Rows from block 11 of the image encoder of a small image captioner, named by matrix and row number. Rows with one number belong to one neuron. Each number is 50 + 15 x the weight over its row's rms, rounded and kept within 0 to 99. All counts start at 0.
After each neuron's rows are labels from the 100 images, of 14976, where the neuron reaches its largest size: "responds to" is what is common among them. Only what is clearly more common there than usual is listed. The data: simulated grey scan slices of phantoms with and without marks. In brackets: how many of the 100.
# gate: MLP gate (encoder.blocks.11.mlp.gate.weight, 576x192), inputs 0-63
# fc1: MLP up (encoder.blocks.11.mlp.fc1.weight, 576x192), inputs 0-63
# fc2: MLP down (encoder.blocks.11.mlp.fc2.weight, 192x576, transposed), outputs 0-63

gate.46:37 52 42 43 35 45 60 52 57 34 56 56 73 57 26 54 35 33 51 35 45 49 58 18 68 54 68 66 47 65 60 29 50 64 63 35 43 55 65 77 13 54 46 54 37 58 40 45 57 63 36 67 29 64 29 46 33 59 68 67 30 32 44 00
fc1.46:49 45 26 33 52 61 71 49 51 52 57 41 73 50 42 69 23 46 56 27 59 52 44 29 53 63 43 61 39 61 59 59 65 43 67 44 30 58 44 56 52 31 26 74 38 62 34 19 56 46 40 58 44 69 68 30 70 34 57 61 20 33 56 23
fc2.46:64 64 59 50 36 57 53 50 60 66 58 50 50 54 73 37 78 49 57 46 49 42 25 69 67 50 53 51 43 50 54 49 26 48 21 62 51 67 50 56 71 34 60 55 27 53 62 45 61 27 49 55 72 61 30 49 38 24 30 59 38 43 45 41
responds to: side: left half (99); bright spot (79); belly (53)

gate.207:49 50 41 30 54 67 47 40 56 51 33 58 30 40 56 34 69 62 50 57 34 55 26 56 73 29 47 54 46 41 53 50 37 54 53 61 47 51 68 34 43 45 34 31 48 53 35 76 49 52 65 52 39 35 74 41 18 70 54 52 46 64 35 60
fc1.207:55 42 58 55 61 21 71 48 68 56 44 63 42 57 58 31 36 31 42 44 51 71 63 75 37 30 40 69 45 51 63 34 57 43 47 33 65 51 44 45 85 75 47 49 63 57 48 41 67 45 65 50 44 57 40 64 32 67 24 49 49 78 37 15
fc2.207:50 41 63 47 45 43 67 64 73 67 28 36 38 11 24 45 36 56 62 47 45 31 77 49 61 68 64 58 67 64 43 75 63 33 58 67 31 55 79 76 70 14 32 30 71 34 67 55 54 54 41 68 38 47 71 27 45 54 37 68 58 60 60 22
responds to: belly (96); low contrast (77); none (46)

gate.214:48 77 30 75 29 68 67 54 78 51 40 29 29 45 53 53 58 45 59 81 63 47 63 45 69 51 56 41 73 68 26 67 61 34 75 42 59 59 61 43 63 15 27 52 29 71 56 36 41 27 37 54 73 44 42 57 18 50 43 40 77 64 17 39
fc1.214:51 64 35 57 51 53 64 53 99 53 53 41 56 73 52 52 48 45 46 42 83 57 56 40 90 62 80 47 74 43 45 47 64 38 48 60 49 63 60 22 49 22 20 31 29 59 72 52 49 39 35 68 55 36 83 37 28 33 38 38 64 47 30 44
fc2.214:44 39 41 38 56 45 54 40 40 51 27 46 87 68 47 61 44 53 57 49 32 46 57 60 41 74 66 65 89 38 47 53 40 39 52 58 47 61 45 55 58 64 60 52 60 55 86 63 86 54 43 43 36 49 44 27 49 67 34 62 35 43 17 47
responds to: belly (100); none (54)

gate.494:22 28 52 56 44 52 62 74 60 55 55 45 45 49 56 76 41 49 52 53 29 49 56 43 08 36 30 99 25 33 58 49 44 52 65 74 25 50 57 32 38 49 21 51 32 42 43 60 52 39 88 53 50 30 59 65 48 53 54 54 35 42 49 52
fc1.494:21 44 37 50 54 33 69 71 53 81 57 34 26 15 27 78 26 65 57 70 43 36 58 70 39 58 37 69 78 68 23 49 42 52 69 80 30 76 63 45 56 77 60 65 47 54 60 54 24 25 53 66 35 65 45 63 58 49 20 49 42 41 45 68
fc2.494:39 43 35 77 54 30 35 29 48 40 45 45 68 39 40 31 14 48 44 59 69 24 67 46 52 38 27 29 49 75 44 25 49 55 70 53 29 33 56 41 56 49 49 78 39 23 52 60 43 71 45 58 45 74 55 34 33 49 67 76 43 58 34 66
responds to: belly (96); bright spot (62)

gate.63:52 51 76 66 73 63 54 39 40 57 59 60 68 61 37 49 61 44 41 63 69 35 66 49 41 32 64 41 29 55 65 32 39 61 75 42 59 48 55 44 58 35 38 21 33 37 30 20 62 51 53 35 28 38 46 60 63 47 58 45 70 38 52 68
fc1.63:44 51 55 45 39 66 18 62 64 78 70 59 54 61 55 12 46 48 56 46 76 70 50 44 41 69 26 26 70 52 50 51 42 50 35 53 37 56 31 57 54 67 50 39 33 18 29 32 47 49 43 39 65 46 33 38 43 40 34 62 39 50 63 65
fc2.63:64 65 46 57 60 60 41 36 20 58 61 65 25 40 48 49 53 56 57 79 50 48 41 50 24 53 24 36 81 45 57 42 36 47 53 38 26 40 63 66 44 38 59 59 70 63 32 54 52 44 31 71 50 65 25 66 37 47 64 54 59 31 62 45
responds to: side: left half (100); belly (97); several spots (96)

gate.511:51 60 55 46 54 55 31 80 35 61 06 16 76 67 48 79 19 64 38 56 66 49 51 37 62 42 69 34 52 63 69 36 62 41 57 31 28 53 12 31 43 55 48 48 30 54 49 59 63 16 35 47 45 44 58 42 56 45 44 60 72 41 63 45
fc1.511:48 31 51 56 60 54 47 46 52 81 63 60 44 45 41 49 67 33 55 43 33 40 51 47 47 44 63 55 52 66 27 64 44 46 32 46 75 63 82 43 70 41 31 38 65 55 16 52 23 40 32 53 26 31 72 63 55 61 57 41 72 53 73 46
fc2.511:59 45 50 64 68 71 45 77 47 49 50 65 70 69 51 46 56 52 70 55 42 36 41 73 30 47 44 63 43 46 65 24 48 23 31 42 62 26 21 29 65 28 34 54 58 34 45 62 85 40 55 45 47 69 63 57 56 40 18 54 37 60 54 29
responds to: limb (70); side: right half (69); bright spot (54)

gate.108:37 46 64 58 52 53 64 44 60 65 56 49 43 68 83 39 74 42 40 48 60 83 65 47 54 44 52 58 43 39 05 49 31 34 44 57 70 30 49 39 63 74 33 70 35 70 55 57 59 59 90 30 61 40 48 31 60 49 65 32 61 39 32 28
fc1.108:43 55 71 44 54 59 67 28 62 56 41 43 38 47 64 33 54 72 39 48 61 66 48 39 56 28 57 91 76 49 47 31 32 35 43 51 74 39 76 28 63 58 67 63 37 64 61 55 81 76 77 34 48 39 36 38 56 48 35 38 61 64 54 78
fc2.108:60 39 57 49 47 42 34 54 34 44 79 62 69 49 46 47 56 82 47 52 37 29 50 46 27 84 48 47 39 49 63 64 32 19 50 58 29 58 38 41 40 26 51 63 53 55 72 65 83 48 53 41 48 33 26 61 37 33 58 51 55 44 40 41
responds to: side: left half (99); chest (84); ring (69)

gate.557:36 70 40 67 65 37 32 39 62 57 38 57 73 43 61 34 41 43 54 43 55 54 37 53 47 46 59 39 46 53 44 74 41 62 29 65 45 74 59 68 44 11 28 65 57 48 47 39 70 61 32 51 35 44 40 50 54 48 82 59 54 56 48 51
fc1.557:52 14 40 59 51 62 59 66 74 29 63 64 27 26 46 60 41 51 50 57 57 72 68 47 45 47 41 33 60 52 67 25 50 50 57 59 31 61 41 41 76 49 62 60 39 59 13 65 52 69 76 54 61 65 52 20 63 53 36 40 48 32 62 53
fc2.557:71 36 63 52 37 31 58 46 43 55 37 40 50 72 51 55 47 65 51 53 54 54 57 66 17 35 68 55 45 36 66 71 57 49 29 55 52 58 54 19 53 43 30 49 31 56 35 58 59 38 41 38 31 46 59 28 60 89 11 47 37 42 50 37
responds to: chest (100); side: right half (100); bright spot (97)

gate.383:26 53 70 50 46 79 54 28 53 42 37 67 38 35 45 34 50 36 66 40 50 29 44 58 22 48 46 46 54 46 67 71 50 63 75 60 65 29 73 38 45 36 36 38 58 60 41 40 15 38 52 48 78 59 59 57 43 40 49 39 16 63 78 73
fc1.383:14 42 49 73 47 58 42 32 54 41 47 62 50 41 39 54 46 56 38 51 29 05 44 49 45 49 58 43 42 57 40 60 74 51 63 51 54 52 51 48 55 66 38 49 36 41 53 56 46 57 49 29 08 84 48 33 52 44 44 60 43 60 51 56
fc2.383:69 55 44 76 26 48 57 60 41 59 63 54 42 74 49 61 58 61 59 61 28 25 54 46 52 59 47 44 55 48 87 40 53 58 38 59 68 51 71 54 59 62 32 61 56 25 61 41 41 78 38 49 60 32 65 39 53 50 53 09 53 37 44 44
responds to: limb (100); side: right half (100); bright spot (94)

gate.20:22 28 41 58 45 55 38 64 36 41 38 60 29 38 46 67 09 49 35 43 18 50 87 49 70 59 68 67 58 78 45 64 32 35 65 46 62 26 66 38 82 42 37 35 55 45 32 47 37 68 45 41 82 51 52 44 50 59 49 33 52 41 70 43
fc1.20:34 17 25 51 36 47 43 53 62 38 25 31 45 66 18 70 33 48 43 41 66 44 50 80 42 54 49 38 42 77 46 61 22 78 53 45 42 35 50 50 58 62 41 36 40 36 58 69 52 58 32 37 54 59 52 61 29 35 54 28 89 47 59 36
fc2.20:33 43 67 66 52 47 51 46 68 39 41 25 44 43 47 65 51 56 41 61 53 69 23 43 66 37 55 75 48 43 33 62 76 56 58 45 49 45 45 49 49 50 69 66 40 32 31 27 60 65 56 34 65 40 67 52 21 66 51 44 63 58 60 49
responds to: belly (74); side: left half (72)

gate.363:65 45 48 65 56 27 52 36 82 63 53 44 53 59 62 73 74 65 41 35 63 26 24 57 19 79 53 41 78 53 46 73 59 84 64 38 35 56 54 31 23 47 54 62 39 32 73 63 45 37 58 48 55 62 45 50 57 25 63 48 43 48 36 53
fc1.363:46 33 63 46 70 62 49 38 62 31 62 35 42 21 63 66 71 41 29 44 52 59 52 32 89 31 56 40 51 53 66 44 57 18 67 62 26 26 37 55 61 40 59 66 30 62 33 42 58 50 51 43 61 05 48 48 26 55 19 36 57 46 44 55
fc2.363:71 79 48 50 52 68 67 84 59 58 47 64 34 45 69 52 64 38 27 42 54 49 48 48 25 50 47 61 74 43 37 50 69 55 50 40 52 25 65 57 42 66 38 75 65 69 73 62 71 45 32 69 84 49 57 55 47 42 59 52 62 36 59 43
responds to: limb (98); side: right half (98); several spots (74)

gate.55:35 48 73 30 49 24 41 58 37 72 33 55 47 54 51 40 72 65 61 62 68 65 68 44 23 54 63 75 45 26 22 34 52 58 78 43 34 59 49 61 62 40 21 54 61 30 31 18 44 34 53 64 41 52 68 71 57 51 66 35 43 48 40 31
fc1.55:48 58 59 44 32 64 52 55 39 45 63 83 63 58 56 65 37 56 09 34 25 62 53 48 47 57 24 40 58 57 54 77 48 63 35 42 55 52 43 26 41 24 58 45 53 26 76 66 43 59 39 23 36 31 62 43 48 71 21 52 56 44 33 73
fc2.55:69 29 44 68 50 69 26 59 97 44 56 55 21 49 39 41 27 84 44 53 56 36 33 29 64 65 55 60 27 68 51 63 43 28 16 41 27 29 45 83 64 47 21 55 54 17 73 53 24 37 47 29 48 49 50 36 47 65 44 41 49 39 53 54
responds to: side: left half (100); several spots (97); belly (64)

gate.202:18 17 66 76 50 50 39 75 28 66 62 36 53 52 30 85 31 55 73 44 49 42 46 53 43 84 57 57 60 54 42 63 50 63 43 66 46 60 66 18 52 38 53 70 42 44 36 54 27 45 21 46 49 41 40 55 48 86 66 46 53 45 47 32
fc1.202:25 35 77 49 46 51 43 39 44 57 51 25 53 52 08 39 56 55 75 29 41 58 49 65 44 63 39 42 57 51 59 33 54 47 15 54 32 17 82 59 35 68 47 69 61 68 45 55 53 55 73 57 51 44 81 60 44 77 62 62 32 64 35 70
fc2.202:38 50 52 25 72 62 59 40 61 43 36 71 32 30 51 57 52 65 52 53 70 49 44 56 52 50 50 36 75 46 46 43 42 31 38 61 45 61 34 33 53 58 40 48 70 24 47 60 31 36 43 63 48 34 51 72 62 46 34 68 69 75 65 49
responds to: chest (100)

gate.498:56 76 35 38 67 70 27 46 78 56 24 29 53 66 68 61 55 87 38 39 33 35 47 57 41 36 58 52 56 41 52 60 51 53 37 32 34 45 60 52 32 41 19 30 78 53 65 72 61 67 30 27 59 59 54 39 24 42 36 51 49 51 75 45
fc1.498:42 73 20 34 53 64 40 37 64 30 23 60 72 25 43 43 64 61 51 65 81 58 48 20 84 46 78 42 28 75 41 57 49 42 36 49 51 39 28 64 45 68 49 66 62 43 38 68 40 60 54 49 41 40 75 55 46 47 65 63 38 43 25 41
fc2.498:62 40 40 46 36 54 61 54 32 53 58 54 40 40 48 47 39 69 61 13 20 35 46 41 48 47 48 44 47 57 50 73 58 42 71 39 56 41 68 68 35 13 57 54 38 36 32 46 48 58 58 64 45 20 45 40 47 66 61 29 32 20 58 70
responds to: limb (99); side: left half (96)

gate.302:35 63 50 49 55 61 46 33 40 38 49 11 39 48 46 59 52 31 43 51 47 30 60 48 55 41 59 81 62 67 71 66 68 38 27 44 21 49 80 58 40 26 72 62 43 51 65 51 57 43 13 51 29 55 46 52 50 67 37 83 48 46 60 53
fc1.302:34 32 45 71 46 53 30 42 37 73 74 19 47 51 28 53 58 48 50 35 27 28 35 44 44 85 44 44 65 65 36 33 30 77 54 62 33 61 41 30 61 63 70 45 71 43 52 45 46 39 59 36 23 56 76 37 89 47 50 40 27 62 55 68
fc2.302:49 62 75 54 47 68 49 53 56 52 45 64 66 45 50 32 11 74 34 43 18 67 50 61 49 54 43 39 60 53 82 47 45 78 63 77 20 23 27 50 68 48 60 47 54 62 49 51 58 76 27 50 65 37 43 59 59 49 53 53 38 41 43 72
responds to: belly (100); side: right half (100); bright spot (93)